A small masked image model, trained from scratch: arch coatnet, trained on simulated grey scan slices of phantoms with and without marks.
Rows from block 11, named by matrix and row number. Rows with one number belong to one neuron. Each number is 500 + 50 x the weight over its row's rms, rounded and kept within 0 to 999. All counts start at 0. Numbers have three digits each. After the name is the row's rms in percent of the matrix's.
# fc1: MLP up (model.blocks.11.mlp.fc1.weight, 768x192), inputs 0-191
# fc2: MLP down (model.blocks.11.mlp.fc2.weight, 192x768, transposed), outputs 0-191
fc1.50 110:460589517522451459499400485549445476511484534530433599476455513551536459490517403389468382572422514452528480586498422517447461449582479430534527502539474502552504475557532421426472536525519454555453512475484571475581527554574515479488499527428544463500570421527441474611495509505389416389512449456557635497462554494488524508549517541437612472565523506479526447417451514441510469486438515492495543517535506432474456493572517481475612533515512489451479525507468532546529422433505463500519407538514461554518559471534548495500460596579589439540568529459439477581547543564513534521
fc1.51 095:490467540555475548534588505447539503447527529461515495575476526359496571469597436509535428536416556468496498475531499514467530589451500469528480442564458422511481514502534414558486464475438523516488605467571477476488533466538492470450565477584408417580431464453425442526500517563528488415616515555454553559537626487446507625454497521524476510541463421423475583448508437563502476453499563497524429557495511552469561426552472507513458563524463490484556471505516496537493539535519460409514531492486495477503545481475542427488474512491608499608403444597407531529535507453382530463
fc1.52 097:528560561596509402530530487589501561533466594410405433565448467562486485503524511471457586475492437428580503423415578540446513506572541470493462532507451547439545492517493493467518527507584462589535526460433442534420443456546417560436533490547508502406462459522527580540508399533533477418455450523419503463435494546596428543449479460540502588589467525514480499618479551493541568474517387479427482515501571472450542465523503402503533528500464405515539503577478408493556512472564500459463543460534506565441431411521482524481498547478516477509488526493508573485551480505555533601
fc1.53 103:534483535505452500390484646431487457525589520528596447498437558540416550442533431407442402513533520472547538544546529437522523442552500529434576590498549524523647419525514485513538463538550554537438449511500456578457610460503512471490482466438570494490576469404462423540467500536542460458515419580560510513492472469530539358509456415492489418476496522540441455509583511482500421584525486513472479503501507446486512542521501441547526423485490518546503517461442477567565519542502534481492493487444551505498506590541439573392478497536552509553490529434498405512482519432546394500
fc1.54 106:590540444539514530446484487490483444435488474524535451507572478493504476574519536463481497512452442444496561402511482455476525485478456482489388470511579502443513623420513524454448453429548543526493483575427508423512452524558579595520590478462556483518578521500444440572566540473400388546534459638426430488542457516515533513465441495533537518427480506540526525500559452542556586573459604428389462502462534587425506514479514490582535553372508534516443561495468484530498448409463486447439471523525422556457564533467538535549505528498463489394442531535484476549513550467572471507
fc1.55 087:462489583483456515624562500557455562454479491460438532498511453515519421558615566462539537589434509478618479467476477486501459498500516470484537566504577514489451468501512436543480518492491490484554449452468443481498438444416452635567448509485475488461454470477488480472492419435516499450425358528583480566558493547531467525410328488552448511475535470540539616414540513547481449487538486529526452531553647492518496501482572468520466534506485539508429553400402474498570559548530490424541558492486445540452464506530456467549465583522539584506500446546519523459453513507472548569
fc1.56 111:486424434509554527601464520489480578552539415437518476454552499607441534550477554485494488443484514525442438646520595453549487565461497394504454520503514583443513488429380508548483516480506532561444439569520496528545543462454555454444499505605476464523528516483524429481488465529495587479560469508499462496498452486626517411486551519392426556596495420503475554408473487443577502561460527519496483536506530488451515485596598491537541459505480508478450606402449599466569452449503439547515494493572474501439470486563477552548493483437457444492491491476479561449450445464543532599
fc1.57 105:498553430425499501594556493462411417508476498479517520470533574550464577494504466538569505548466557448543531403551481518534496565495480516496477577431381508472425481465479543446564481551552538490383556533506457478424552479453462472533490515486451422401417526472523466567561447545592501520504558473530584618428475561544508522468507464566536451454546430436469529627467587596549489473533518487493529494533527498524538572483564489438527458447510480507454479489486551531510453515504428549542513492384598505426542486563484470482489519535515521447333475503490420560440590458422520465
fc1.58 097:469533527549596558495498474523588562519492626465521516522502555554450504499498547513440545430435566526388503475452497575425563502583567534489435540486491455459441458440405495500495555574500529522414481422460604516429517464524458505514497442541519463555425472591503551443482453445503466421483443522431611445509482576529562504557504521532516422579507465406463440443497489567586586503605443454505545493533472492476436502494512554501532482585498460558485519534579425521404477470435432469491485463433528540538434433526477504521493430591449589437497437449507517564524466488551425568
fc1.59 109:483494508449415474500483416458502548520454477515473453572423671471484515482505507580517495513488398471483576454445438514539548575526540481471584457545526433449499564515442502570566449508553470400451501441506528542516519462505601485507555504585505592479497449433513457458512510512424452478430540452615501534534499545488604489498513500413470558567455432621447455502484506443497547510456582585465475475463507584588482423476485507490539474575583594554548536468532421454517530428544449462547459481478475410511521428490445539514471520478470425475529438542515533460496417565546619530
fc1.60 087:537471493569473572506519496547492432479497490483560481544429537474434432527654519488527501507469353504560478535560527514434562476539521502575565478573511484555629503486510526521468489442386483506436414487425489496410534434523489421525460503462527440559370549497584464543467486464527453480538487504526467482472474530565556468522478560447475538484592543462470505386545513390480454499506539575526548499541603546457494540503487532531480552470533494538458594529530477530523490541567393504499451571429529508552440488338513446429552470472563492502485565520530450465501483446512620554
fc1.61 096:500398520579550487433607516496512577565576517540571473578482518432471432560592567512534522576535447451420562540509497496518482452421469416574502441427485505499622476402435488474581497485591509509527448484494451552481487475488445526480575561519511475497475547480476493558478491597551507446429536531520516527545466469516475395531423491516534446479457516418487477519508550514499433497397449576496490463552548504494492494527450541613525493498467495434436536491428465500537536506574559438499514521547472649568531475519483525529409549488467592485581539430488380563399451453504471440
fc1.62 100:479485563431521619523508537487432596507505424580554508474480551517446508499469471509621483490522534523500456556471442503548480579494494590471506433613454417457497470451541542520488471580539473593519568469460437523532513446476454540455494465455474416563432434588634468549476525540415532467501494472507521502480510533430587503531525436487464463549459467562432521436521565483490476496487384629475453488531474512551516559471498525491510511482561480645477476544474428405549520543546477408349478495514528443519489449474541421502465433510576509552468496524563471538553476516488531386
fc1.63 097:582478401565435480585385509546531455538508512442518460445508451564490468551571505504490481464449520494528530401555457461560487552486499409548458468440524563576559439495642400535544494490480521506541443540518473494468407513509584492561512509418475473502551505553529468457460520443531452534494528444522474434460532531467494482501479455410538626488576589480475559458466491534530499473498545451461495430538572506523524558501567558517427460430462483517446458566464470469524499616493525402448429518497503535538442491530533509465367555502551459480450547509485544647428539575382460553
fc1.64 105:610468521461484398492482494523416558420553481512477537471597474570556519507442559556472482491522456462489423567417536488571471509460366566460481492485523478565584566418502515494510433522555606473476582433457450500478438489528502499532483520567538454530505482581449570513543413547402488577548512606569586448560396557520515439478468426467517434491577519487492470546488422538495495520416388548557428527523501482508451439529523416586476423480482547480465525500535449541607495437466590499488534506450482547474426491490485459490559563512422500440454583459496504524500555513462514550
fc1.65 097:417466491485503548604548446486503567434541573487496519398549504526546543552572489467571435477548529554577517504485484514460605517546479492475544448535395506404493489499434484564524490512386542584557547389452451473522626475536492496510514437515479371519486524562523468486600591473530499560476451546407562565468497532523545548498464466512536545583555422463518525553572514512482470582470472473413487409558521524451525440452470402539487498466529485534521410484638517426445514529475443469368519519508469505499423499531496480438477514519573439526506483493540504410449479518529427517
fc1.66 094:501489440494514475578471474498438529520553519425497431475489601569474527378531589485558507455552534546510528554490585527490497434493493446530450465518496452455582453478531536480515491524554531467516565505518530485456512455577482495495425529433550490546459518512490522518457533474492565534486429461453441510423583571513620450591497449421471539507568518468455542459468446523467517504555480635477409477467452399574582499541526469523538485504544537572565435566384406543506507510454397488474474588421438348528437529449491502481498530429387455503548546557507488571547497429452554554
fc1.67 103:484477484531425563605409576495527510509482426579403522520502662458566559427450540549466473509527420538429597555499521448508451643474555446439511416543542526545494491463501416511536439472548543541532516557487488537469503474552501510512476527545494453501531476524474460568584461493488536448562571503500455510552604494547451467432591576469475519432391450539490500522486417465448463424568416520484541518470479532545464560503535523571534444462470572564605493478590567456490485508489426532449463361508463567516528473424456383486507451495491544498481541514502495488477476471568496508
fc1.68 101:564413534514546457427563447471554567526521521510594520569465534546489583493527484493474538514595529482482522363432461441570468467469407523495568457504495545509489529448443436572457561521525458426599571489516468549468491489494553465546478627414524430578495447460539511449464586489525480468410518489403454435594475490484408479553464449593454562456555427481496496498533434517586475477520455512526530571450500455496448526539451489570497584456503604496525532557491511563481540534485462475487489532457476492489600498517487441438511516394500419498568419394516498573420537580531524453
fc1.69 106:553451515497519541479487393454484539495495604549568410505505471522517515626583470485515407413487463539477451485524492494494618582477503489458547503437457466623574509534530507462487546513432503498449483524475552471414475431470493493510475489441658444502529516571522463498627539516525476453510599411490491521580525479478517432579505487465538523453455501417541484475550442455595479453444486385575457461470461436444530528411477529467456501505482619482511503579536497539506464592504456386534463448546470509510551552528609465493493538515482418509511526547543451588552509511498556433
fc1.70 099:469398485497519545463447439547573471497423510530555501439530514499400551587437517486470527431536496534496444552573498509489464493465478505491502500610558537505443398406467478509558518517533549503593530402431478543474453438509522454553568546430481539489479515492602504403507488542447513553446490483542487526583495469470610471474562516516542494425474524436425489484523500496484582531503574450440574503594507503546518560379506601514471467485474473390523537469546539552507451613501480475435502385504578497520503508460509486533324500491445461414436570562498442540575551530458518487
fc1.71 112:478450418517453521457465480563593488471429520483541510538446510500526482375462499435553464485559572504529411502498474483521498555505602343493588392585436524498499503472428620493480441559564484471417526444519530529559482536490524575508542599465502578577496551522483448475532478558540503442578500537619430449480500568468478565471477466558495481471524519463502446522461647476447424501559499521544537524517458467441526464514560434426545405568515453466522498471485539495526481421467452448468425515518525498465555488440518547502447554474515542412423605496489586412497439526548522500
fc1.72 107:547444451517554542491535473575429441545559481506608491506523474500531470469487486514557510550453461459468495476606492568512557499431464475604427490433482536453432494503470527523621596483513567525509536463528481527409464422460556511419467590469532425508489525377415464475548459499571626477483476442393456539516532572538408471460452563488511524508441542551564553542507502440519481434530479435537516555484540417465515457499573504543510511500469490421473486523515524547527495625602563399458484495589466551508432565489478545508527422498452536485410508492393538458455575494493524399
fc1.73 108:443509435504538574525553468492429538465420537491489444405565495516459385511451439415543464463430361562514591465427471487545469562512465479531439480489492572430497501451508492505493488558497489558471499500427582447616525497542423491417540568540553571555512468579455446462534573499342436539530461478439479499472446625515584509418426498527422489592521498509499434530479592512595507470586403482595426560524492486496484558469493467502439512607489483468557479474468435517542526535542531530530493466497476514579533444541477483546489498503524493476429525464570544520489503547487496577
fc1.74 103:488552521488521548528496542478511460566478480496573513507418471446486481455484503530450583504550482523539528519480595472591532520433591540594530501504532463479486425499399621570442535505547465400585554424465473469463488509507396533552476431520512511369506445525523483494410426512522534439500546484525420505449412514533561516546530634509482475538528558454562548503327496573438479502496533479487532430463549480422524488494410414554496535502514588502504550510537372450503354430565510460475530493518556491477482566596480457452488486488486505448505506488532431572491546531490516549
fc1.75 085:568559469578490416361536505339551463464481475424510424489438529441504546543395546452469548491523503547465615586516507515526517547428595539490452538541504476571477509486492572529510439513479591492467427552480491507463505511441432489507551437610493529548485511536411490554531425448607438603538489478536442519486445413450491440535444487412526518587480500590532551515484547511453436535575497508480472491506543515447520552452512474437580445481438545422477514482553471587477484393493482470528496552461461527495493541519575471589494485510522458629446437540515442509519560458508511507
fc1.76 094:478465431442530570553597507502505550515426362501440464518442450479526479469528523559548447379536470461598473513404507502562502527478455499493465540475513504506502401561462580480492478516450418493540508564501472543419421589450494564496451483498498568519463493540466496456399565480485501431474403527547511456469548466530513521563489418454465427469566620572504585465584478490525524483559542473479503560538573577601563442560433511529574569583467507455530499507574416474514445483430557473473504531524506489485599505491505489570438518539473484523412459519567493428456527551357505460
fc1.77 098:441528538499528445552509512559644448465555532536408486509468525542544426544516497412447508547551426499477553547532537433491510528501454464489539431512568517446530518557565524545521459498544512490520471612503518454427557499413575494482487504531552482446416526479532583420495504547566572506495448526540478537539500538508569460572518540525479524553515522446505491594494571410514606524503453556495356474395471546427458438470459423609541512377434442556412515501442486537511476579514457522537461414426466619507533477481502459526510457463525536486484539451516528566489647479503512431
fc1.78 104:516472455483499509470493467512504485410513436484504524517557595569516447537545514432544484445442482487503611429566472480470552496463565506504562523552508460501566653474532491495531603455478514513444481399378593509478559474379401489426394539467544570450453524502475519466395445507504444502561493450585430448470476509485558431430455513455474492493558491524501487602567564407519445530454485539508513511402515510473448514580488556522476512501423555608488538545561426638519436517423503494466504556465534557442509521447456421490516477473481523595551507499520458477428532479473545534
fc1.79 106:479505565480433481617493417548489542498480497492497498551437539546519558502531580479447592473401422456520503445490533482491591520457512483438501557412440428402438491526506534430600514528613519414529589449477506424421452565472496430497501605479442465379459493445431551459529422541472547577501586479510512460527478434516462430540551523442491523494570494511532482526554567529451466481510500388497622458541514424530479513429546564579505492608569523420499450486499539526590534504548481432588448489525508517480530422496478522477485546448517522478557499553521539550458531417484575505
fc1.80 111:576550511419583495566474484487499456443490497488504460501478420531476542493523457439523542450495487536478529500477499459537440511509458446554475441561373544578487428547522443607493578458469565542429416513516490486457500477516507495500473551499605575493461535491574552480423461594539581427574551456539460429514535571583516482455530529459638535448509582511558468509482523519472527461456498472526566502452474441503468488539485472479536474463511494470555545490509470436455559521446401512524408567548533436634467524566457452551353405489508404538451417568482529586516561503451520397
fc1.81 104:411578514538471501424604507494432548474450487559499640489512578478534569475529508467463569557443533559494525552553554416515563447565462523491551512450458540489489470512413437504498600522571542468501563483537446504504539482525444511465514452428488492502496475476521541663482573450438485473495520473536491585448422482539491499454416538452453432497467522615503455466497568525497480411439502534469534415496483533475442452529501516463515518499574518458459476496321454574584490433466505510523473584568443427521417417426578460517512516504524548468564455455538544515550576430542434530
fc1.82 088:510482461481522404471486514537434487508502399474506497442517575491482531448520525487505552463507581484611463629489460520473556393421523498552451504495479422468464447468566528528501488574380508463567547508468541475510556473556546474505572523512427543506562451518478489381446486473492450463428415465598640539425540473417486518479602545571558476545531503360580469576468537490484439525506500480508546508489567486511518481479515527558510514510477540439473428428472554518594488540485550513535519483552677509523464505470502416465437404425449464483499582571506539520471447459493514537
fc1.83 104:528407605536472392471467520520494465519436440534470383572585497510568498450536479521474425529466416442561573463524508547539597485500511554561533423507522395474454528509464540505522537503497469501453390562539489560488482496490547483510491549483569584527465502427467546534519502544518537464447554509547559504457441542512507489450569510540438571403546429442487536538554528443459544543489561475470550418612493501541403390501439468506560463475602492494483521514563449468616492562546384530453444471472511474486559548597499548534464459441436484508477329501504520460482477538466536477
fc1.84 099:514467536505555517529441442453575423425572552521542515452505439512486462593440457546490539467518520441546491517527444423458524500518446549584496495573493349443503441459494551451521522501510466396488504482535486429537417526385537520482474408447492556434466513510534518533531493505478457535578481547592469491548593547449480436438539538505503555502498563571577543463530563464591526545486520515494521390489496545455520416473600517469488367489481614465551541550618595554439416476541533501516543504475515499521433467489533500466446609597459487539598454496504446554455463497509469555
fc1.85 107:432504564468531429496462592534573477500489539491614595482461496458520508492544423486460529495475545493462409531520487502546574514514485494517532441535505471566519506484484554441492465482422493514384532565485585451463505471459575551566514527586515428468506508590449607548523521470515482525455489464595613421536476530494540445549439512542538509472556410572464395566418463525409539532492554458489480457516608495507522524549462518502463440499402523493377491466477423457448626470469455478557434546493504537425435492455540534499483469570515504426452569602402578463584473494555501527
fc2.50 106:475553504547508476458491540558534505576520479544506547578515382482522563494529539570497491564487465580498472470503616580502524513443458555495465582524486483512576544538610541500487476475453540537489499530514491508500471512377450412533492443529492602493543516508530476403546369473504513522476405537378529583372455515547502515532513475576433483479496485488453486478492516551545435518375477518479508465458547596438498471473492519499496486561425553551536595464424543459519473515458529456470508510477461453599471542601495388451435494424427545394558512443579569447483470474496462400
fc2.51 098:446481455452429506401488552524488464498417450507398563503484519654454461503478571472525544520522504411578521526417550455484489511517490491509486523468487565416539558561518630484463482519542529500511497475433397480579494485536516554517535458433515456502556503505548526488484456559500463446428454536506512455516445485472534465524473570526520522586586578476392437550547554552487577522472482508411412492489510469542480511501473548450589441518563522568414564485567629450587480406549559562533434490507486430514516474585454467526510585447518535435525588459539505433448423481517393557
fc2.52 108:399483530415502522450464502430567478478562469535463415503443459533534549504464564568476436511499439540448454591588489467447462485505484547523491470423470431559558525506516524595524450558471561470586431426516508461564500476490551470560478518535531495538539435467485429462547443461487481526364504567543507521520508455479542492643551626420551480525526459460549532427457437452485580506469539527634445478643476429576493557478547505394487559549473566584533461472491495520530554526411483428494446552505471426548441518490545487473473554542470554472461525559566427456462522522492460462
fc2.53 090:528517603496525472528511550499575492458412450506413582502508466477506481488486530578560597519429392472417436492441500525422459530498479424524476557510448496497472547511443405519482506605520382488509569482502476483561423484506425511515514595509443567545375515530471472497459480471427509482556557472480507555514509578430436525432482498471429625501440586501471421521536477473445390427520578483507489457513481584554498428475569515500477601488455513544451541533513464471404518584434413514486503527519498610565504576490542478637530530550519563448480493552494545511490466499570506471
fc2.54 082:463428502518497498543434562481502466487500491535525612427464562535511529445479450484508509501536564550467421528492502532570414470511479456495601517470431502468469437577517525608542568516478512536517528441516483585511553451589453436595475475466435534529478445413527572480471516533594549450499517411497511523444477440492408591478540490513458392573517496485512425472429501342457428443536404519595561512521451456562556520486432568454503418632559481396546520501558518560524557539527471586536542513526480478599499464475480466458557435537546526527527524433554523503464431484469479460
fc2.55 098:461519502577488392444498533483534444498463478474490453480510530522581575497402460496508512408582470596396547543487515573520529503437483465515397435490449444453500569479490567477478489531429505516438502583486481602494580549565633475445543495504442466583507496620472486512491545499516586502528486479414467505457505485529465470520577511460527468558489481433473432589452525534554547532527462405539534461474406463519485478513509508568489498559386481530587467488524586604443459512499459469413495509490558468398502481436542574508498406499516408472531575482500447554458562455509362498
fc2.56 119:466433519449460489475492528405495465521494412457553455506449440514441500463427577497556429531525507475456553508451467459482565505473603550484556456467509497580528511541522476391475523504522578584537532580550534491366545439433443463608598522445480618516460560526588483546472591521601449532477429452518483406494483571557537463426483512535515479471516494522497469498530524556533580452528532477480586457527477617508495519520454482522484478426470520483510513544467607499464548648484434471470567565448407512494488508440504499499484403489566478588451508521419436483517485489516378502
fc2.57 112:471448499391453527467410476537538477506547467449525495580487489579473469458542495509564560569472469463399442466506571536486471550521519462581511508500409558484594562433579495491489511514474538463550444504519451512615440502507469553421481507491376500385581547498528542469472489543499506575571391415492492441517579517482454515428464601472484504472563573555437488454418552546632497468496585479530479518656547512467504500487519484487457510466520446515485448498668465492467450593421470497562520516488391506519462515528452471548581465547528486450465499524506479496491502515412500487
fc2.58 118:464479489603590497534558558406508567570517441497493506542400492500387519505466552506526569496505509545454602443485559561539568520521482432428563498508480481499502482583467471575434460547525433505624448519502499517463487526430568478548415474528527504554537499549410503576457463447437513483503590591452464435466429538464574451551554547492444555565581495462481584426512618515581533502512452434419489533488532453426520421524449405489514447567507482519495469483468541514444526483471464468546553551529535452458449454496406499467520481492425570531391456444553516416534516589439527500
fc2.59 111:517453583510573539494476543543571437473484565407523619394554377500538456521546465511470556491507655518534455523588572511447473398407468532510452538454442481473497459561550551488509539456444590616508588451502454497500514525497510457518414491417424474517513561560457501538455519474545555520593488521457458443423542421462391523457489491541474424454550510500509522515532492551467448478544410442540555509549532433498457542491536539590467478508400472363473495456473463526545441596470540544471502568485511565459474570460510480513538445530504588542450532481476484511494536449518453475
fc2.60 102:520601503522496585572488489434476511522476522563560472539621548527545451498482488444524499470451495543461509514495423527538441504538437522494477433472487468488473496458547528472524505478564443443524541381551547516477542438527493553457486513547517493501523519600523508378548550501471493527481489557540512444495450559473484408469505503574464489492446491462508524567431444525433577534438598357579386444411431465519552452581545520415457418420474479423409456470485484476400648526494494477448546525553414426489583503562459500525476528506510559516521468400543602482513550472501432444
fc2.61 103:389679580445529477519505455586492470466462498531482515465467513559537562568505418509547492497518481498503410546505483425478544494512497459523608434501468520583443527557488473546465481549440474434444417412458517511532531503572349442530372490492552448467404471470463489485496468498607520523514537478470492491436552576498464457557674458467493636489553588387503520520524515547428445453529500486497489576527423484484582506451531499548457468470500478466476527509515475407524517450523500543483529505528489477564469492537467435541479521549559523513467444596539565501417534473494531502
fc2.62 072:527499421479452391450466474508522429536527542381451509475579443500519435455510612457488558502557468510484549440636514518425483414470607465482529554500544598498510508495440419507575473477492567493541483487547579575515453440513472452548437565501565591449508536513360540430543492557504477487548532545527533567447500501516509525458452500540481504444567550480502520415433462602578450512559535407537475569527465511484445432493514427466568484482435507534555538476528470547497491488479470461591534492451414518555648489522524522605518547438449481436535454497541503438414531501458494530
fc2.63 094:400502541493508547547555510476440577418469468547465470532502512531541387534433472464552504516437508485496459510467435467464510501443481549469417584553512503446486485509393546444491577478559504482509558521473509546560509479514474537445556518592541433556495517447439542587513458485473476441440475515538453470498500401513472495537524606495609499530539484444525380554559508489509433525530483460505646537564476390502451469480505498569483492543539465539504556487494568471408459483507623508461542534518472441484556485453469496470614475524509583491536531455578415451579461369633418427
fc2.64 094:486504450471535577530448479476521511552562588468485432501553474525542448510494586558460561588482504506478485451538462544449499537462517496517468522563479469434548474536455428530583629491568543525544450588499502541535512552535391454508495515477528536571508517452552471552445525498523472465510462426459406599518477420520370463496530510519523501479501406506460573548519566427543544490443557364538496484491486491396525492502490553383397527462476475529570553478459506455535520495439368535625424408438520542518453429441429518556510477511548589478503600441426515505528560510474516532
fc2.65 086:568453395499500499511478568508588496492483378435535460534455496496454463508502508513496462531521487486481496544525473550526416527404485533406577540497493420531458634523520506428493570570538514445505477597534533535516473526517516483508559452579572467517471529499457416418488497567573507465414493512453532474528567460572526538518440515484494474471491572509383362433475542531421505537552459514574559490452454377563497576449500610406494431517476454555462507458420493470524529583508578479541401527504449487522542534423560491593557484481503491472530445556476577591540437463514531427
fc2.66 090:545530533529523528449591501624518482433470489500453502532529413466428507484496485464524468519455426418528524496470444437527525540518477524547482485419471558571458523539491503517530575549472448478498435433443475524570537494546537552486551423593487522532574513467466457480429519591555546540476459665599589468478465491575397600523507459564501506485515398610466486541520512484375494504487523403577508466479540510461471610551493499482431486426453485526510554488485556521487544519530448473430539379508553497382530478438519456558533519564499536374413455439486506485572520522519511497
fc2.67 080:469496531566562530474561441500393376435480599540437401417573419442492486506504436522522553484494448471579474482406573474515446407455500481517473591443474506524551502497481562399438589509473474517510530504567472520482491548484512406533458510463437508456466553533538513559472548537497484558476404503486582475435370482573526423550456486485486474533590551523478507466482524487523477561429667510480492553486525471504525463518468556481477595528546493476480568478475460502513503443512539421521491543434578512576572557573537657467436557445499512420499501499423478510536533502529495447
fc2.68 096:460495499493424390552449552510489467489496554478482500492543530500497469494430470476562502551457485560472554564538565526473555519532559553503450541511440552491488433488477497426510375417497543567460443559389453535480433505513511576475550469555519572467498557493496525512529443524422452462527532542577589492430500539469565489397477474378566472539474549508447506521492555365360605541521472487440435436497520583532554445439535464478490488630520389482438469496528493411521439539497517536469489423529481531516441523503444544543392466622502596543472516593509491500553474512529513506
fc2.69 108:382559483462500530483422547543560512471517510507493579509494492452509515449403488476552529518504594446554566564580497581557357397488575499594439566567531496415401516441460494432531494493540482498570535620551444491522544579564470461468549503529443529467481548476506604509467444505476478537567469501485435438419476556513473537391444478418486531534536446544495561528450586436421528444509496608480542503525514534521445470603512509476517549479443482516406409447522515505498507480430554588548528572551490463461541476476450526511554515526523505445454446469503462421536480530400546530
fc2.70 095:502601466475498479555556562453450529490515532524451508494448550469644427409553482517493503596480456460580489509504516468421540449473551465517511522439478469461560628566479498469589544501534468553410435591539465434537557587507500505500405527491541484551523462486421537481471490401525562448493545549452559456459541538501435543528476539478412535536434428538613513534480499579495431492485420554562523519471486540487480498646507374488480573463526509560455442534423461442451461427445519447539488530516508413500459545480505521400604521516507506548581527485499469482412429548492475478
fc2.71 096:450527542452489475494495544440469433464533485514464502401451478463468506530559574530467549573474439570518537513508565495494492432519461672524499567477552461573496496481616423497568516436437500539597474513481493536434529529548440407526404473503473425423499514475469592532512502525427504570431506438444453585585468483457484433481505501455497499453406496501508577513553393532543520496468531545480456485564511570565505522436498571490425527447528451516539519550571423446529487681503588525435512515452458399503488511583535474510497447576448502558504409525497462587474506526448457488
fc2.72 114:471426569469494462436573586508584492367445513482423518478508512503473538495499479503443470556586642441430477501492528510474520445557596480479513455515494464449518523483507416496507458503519487653482464545599427438502595445496414553485517538423426477481514541548487531533396615519500475567573491574520571462520439508518478489545527531503526511493638623475553439483490478522457481436577582498504513512438495553444529512499509476463486460462460499526540436448609409515540438536551488515547432513401479454494498531495490439457457461617437534462478558525584474470498483538496440513
fc2.73 081:503463521555429450476479540429544526536556466511545586559464508467547505483596514494500509461547570512481450535464532475480513419513562531483519469478522524547520460508461486473522405450593500500535546461572469646376427624457568539510462451468382414502442498433489456495423451535667588478530564491606539491415508492422452488546443481452509464517515458506534505532508462548377522446426571451476545464436524545543379437443513537534521570413539566583485522509553542475453487514411523502560575491442487526490447529564462554502477545509488470471504502553481484511508510487473411452
fc2.74 120:382546516581508547486433514570497464491568517531595531477533490516470543488493532559482422548513467370492429497460480517538546588495438445513418467468440561536498533548523447430465451405579466486545393481532542534415509505429471404509537488536507427573547511518571454489616497438468464399460626480523556528462498461512421570504428571508477486489449440557528612476512530616521454531445528519506545512504473537472531513499490454485568589479491518512490384577496580507519431434476503565517479544455487564596527597496545384480510525533438480444495440515456527507469485470534540448
fc2.75 095:417451542472482556562492513564447502453530465619440567523485481534467413497536424544503445527461503422486427481474510508523503477597424492473513510400547540407436451486536442452495489519576455505531624462601526500556562504572533514556467563451488466461577484505595504466493556497411534437450537527469544520530496539546504488461573586611474463441506469409486443481506444487495572478409526500564497489591453510565482475576512520549439454512550556512456512507442442382490560593521539526481428433559492424430560490606488551472569479479518540412454458463441573495511484580497429468
fc2.76 108:553516549542489424520432500401561524576486559488457512433617449560432495515509499405466505599446511577504423485466482486434451514417486553495574413528438446579483550440513505517508574479498507537481447523500408441570527495589559557503544563627473484564498495602451466518553502524528512495569536489487475523487474476545508540492569583562499490501565402528417484553398435594536491479458425563515448513460411410472504509512491460483370492506510467468512458414382550491537475534604555534539589461515490503505485520506513557409478526432510485500438486491410517552439451494520494455
fc2.77 098:519517446493447590445484585559487587476489481467553525472420467466547522490504531511568480394446522573552504621503548489485518558536462511521536508454537471483514482366443487406491501503457527601465568395520503515600539518520494447491575554489469557494502521530525471492525487394476382469566481483559450426472532444544416577431386502554490453455477496517431401471485458519457508445513502426456510476470493532551428511468449557553517494597573468521564445578557463540547478379545545468490482577524536484451486467511437568526538522520421551543530551483576465432480408533479480623
fc2.78 128:442513522478484560525552515560502459586532590520529489484558470495523526434531510522477508513534469520502400524539507439552434504584449518462448406510457571458441392498529472580370431619493476486510530566502450518518512466570500528515578463507462418594497451474505407484616523516402521479460465612519522487568453433446461533567561495531505475585549516477511526423455475578496614468516578493482484486550465462531580543515484400461580470538542450425492476537502581389495581548572438417489537468510429423549450443526528518534539500471439481436443457563464558550532468486488510438
fc2.79 081:542393530540521559543449533528563453532493447533564501483510509496476427514548486503545492566554505463527522539515589584509424396511467560581568400540507542548610520462526437547502508405419438493437469614513454551514547456557507507476489454510588485543589459462509405458515531515503474478509447491437525511442441542511367571484388537511524475494481572543523523432435463445557496479552492589451491531453489463551457565502452489482505450510417463583500530532473483531466437525505460480495602407513513528444438617575569423522514481535389501474467392594486454436520538531545482494
fc2.80 091:456501511572481559450474512470493525543501536531492445452517551520473421462405506447458503623518529529474551457606506503563545594435535538415459491452521509410463491479564602413554460518501382399567531527486491556465524461455491517449528494464537481493528428533497501460551482487463449609461469504477525619534515489490498506552483484498383456538469487598548485542451452492532478607526475517508504430496506591446482469542458503533494498528496456467568571532532559494525552499452587473439558400486484453420513468406502495569579559395523639430429588474518540421523441461545460573
fc2.81 090:548517412492565484521554503493403465523473467515528495466456424457456531406422522567481468533446526542519509463462425546515431525557497395497492572519513463417456522574503552511497485573567451492495489531419518553483575483467565489455569498432603423494561544510469530470449462592472543461423431546534443455484464489419432532455575523544582541368486543490515506473499551492430571575533492553473482560478551443477559452433541385555417557577444481460503549489567462498502496528502515585498502425459479440488637519540479482535472436452562551571535532484474501460537469478546639593
fc2.82 074:550543446507458572467446583484554470526493477458537438578451395450461493534490570474521455565437486507453514468530473453533543568582406427458563513453548562542583556531469521527507538480538492493424475486517353505422448531442460549540437450546516444545452537468489505592479466551506445546496607529560452428507471469561508509460475495461553636471430451521521463503588500523422543476474478524532514434498642444543409518534529472356524516496579458573507557518606544469438527451415512494424543508395432502532490459476516527530494541483480512422525555488460463493508581564474527510
fc2.83 097:399542431504511547543463538474483501486502548456544563378438505553508433524439417518573573488449578564443467565476519472473481525588457464522529514457445541456578493453467509534505435466483491472521647467496514504471514521430494486496485460489381448482533489612545561450421481503539475526554491436541441434480532433514490469510412510459468390513538523590575527464446514554563467458534449505499485550362532560489501545482469529521456594533418511483512466490456573514463490396504627467523573502485504560533425448461534493589474511462580549478590641506562539518507470472550548545
fc2.84 094:438496500483395514451505511472447531520468499545503550630517493547479422415517540462529502504497556433377566494467508519517532441431529498500602377424479537494547508607454473584479488492479539541465504467471495555540618480631421530556610567485412443462503440443515517424514472467546484469481589579450545547483485460564518511500518567460477452512446349485456515553476472528464512463482523537440507545565461492512520609556510480558505615521521495522470471524485439435499521513491492433502447457540480444477585495514519613465495442555497467421418515469470575518632538505485502478
fc2.85 094:545512400488478509474568423449446498528474495508479488447496495467410506476488615473519487557527459535474551476509494524450479464523532537496545497467515549446502438552415505473464468561543546483549505442510464568562531399531551519428482493459467525575526596460538289420466509473515540495535423518424409488473536387465550546554543443491473578493434644489501477448615524482534479456515502445568501527462525536531489555478567455455546574470575480606514530539556533622534370494524518532449485401467472510506598491498481470491545598441540504494504510434560520503456546508492448453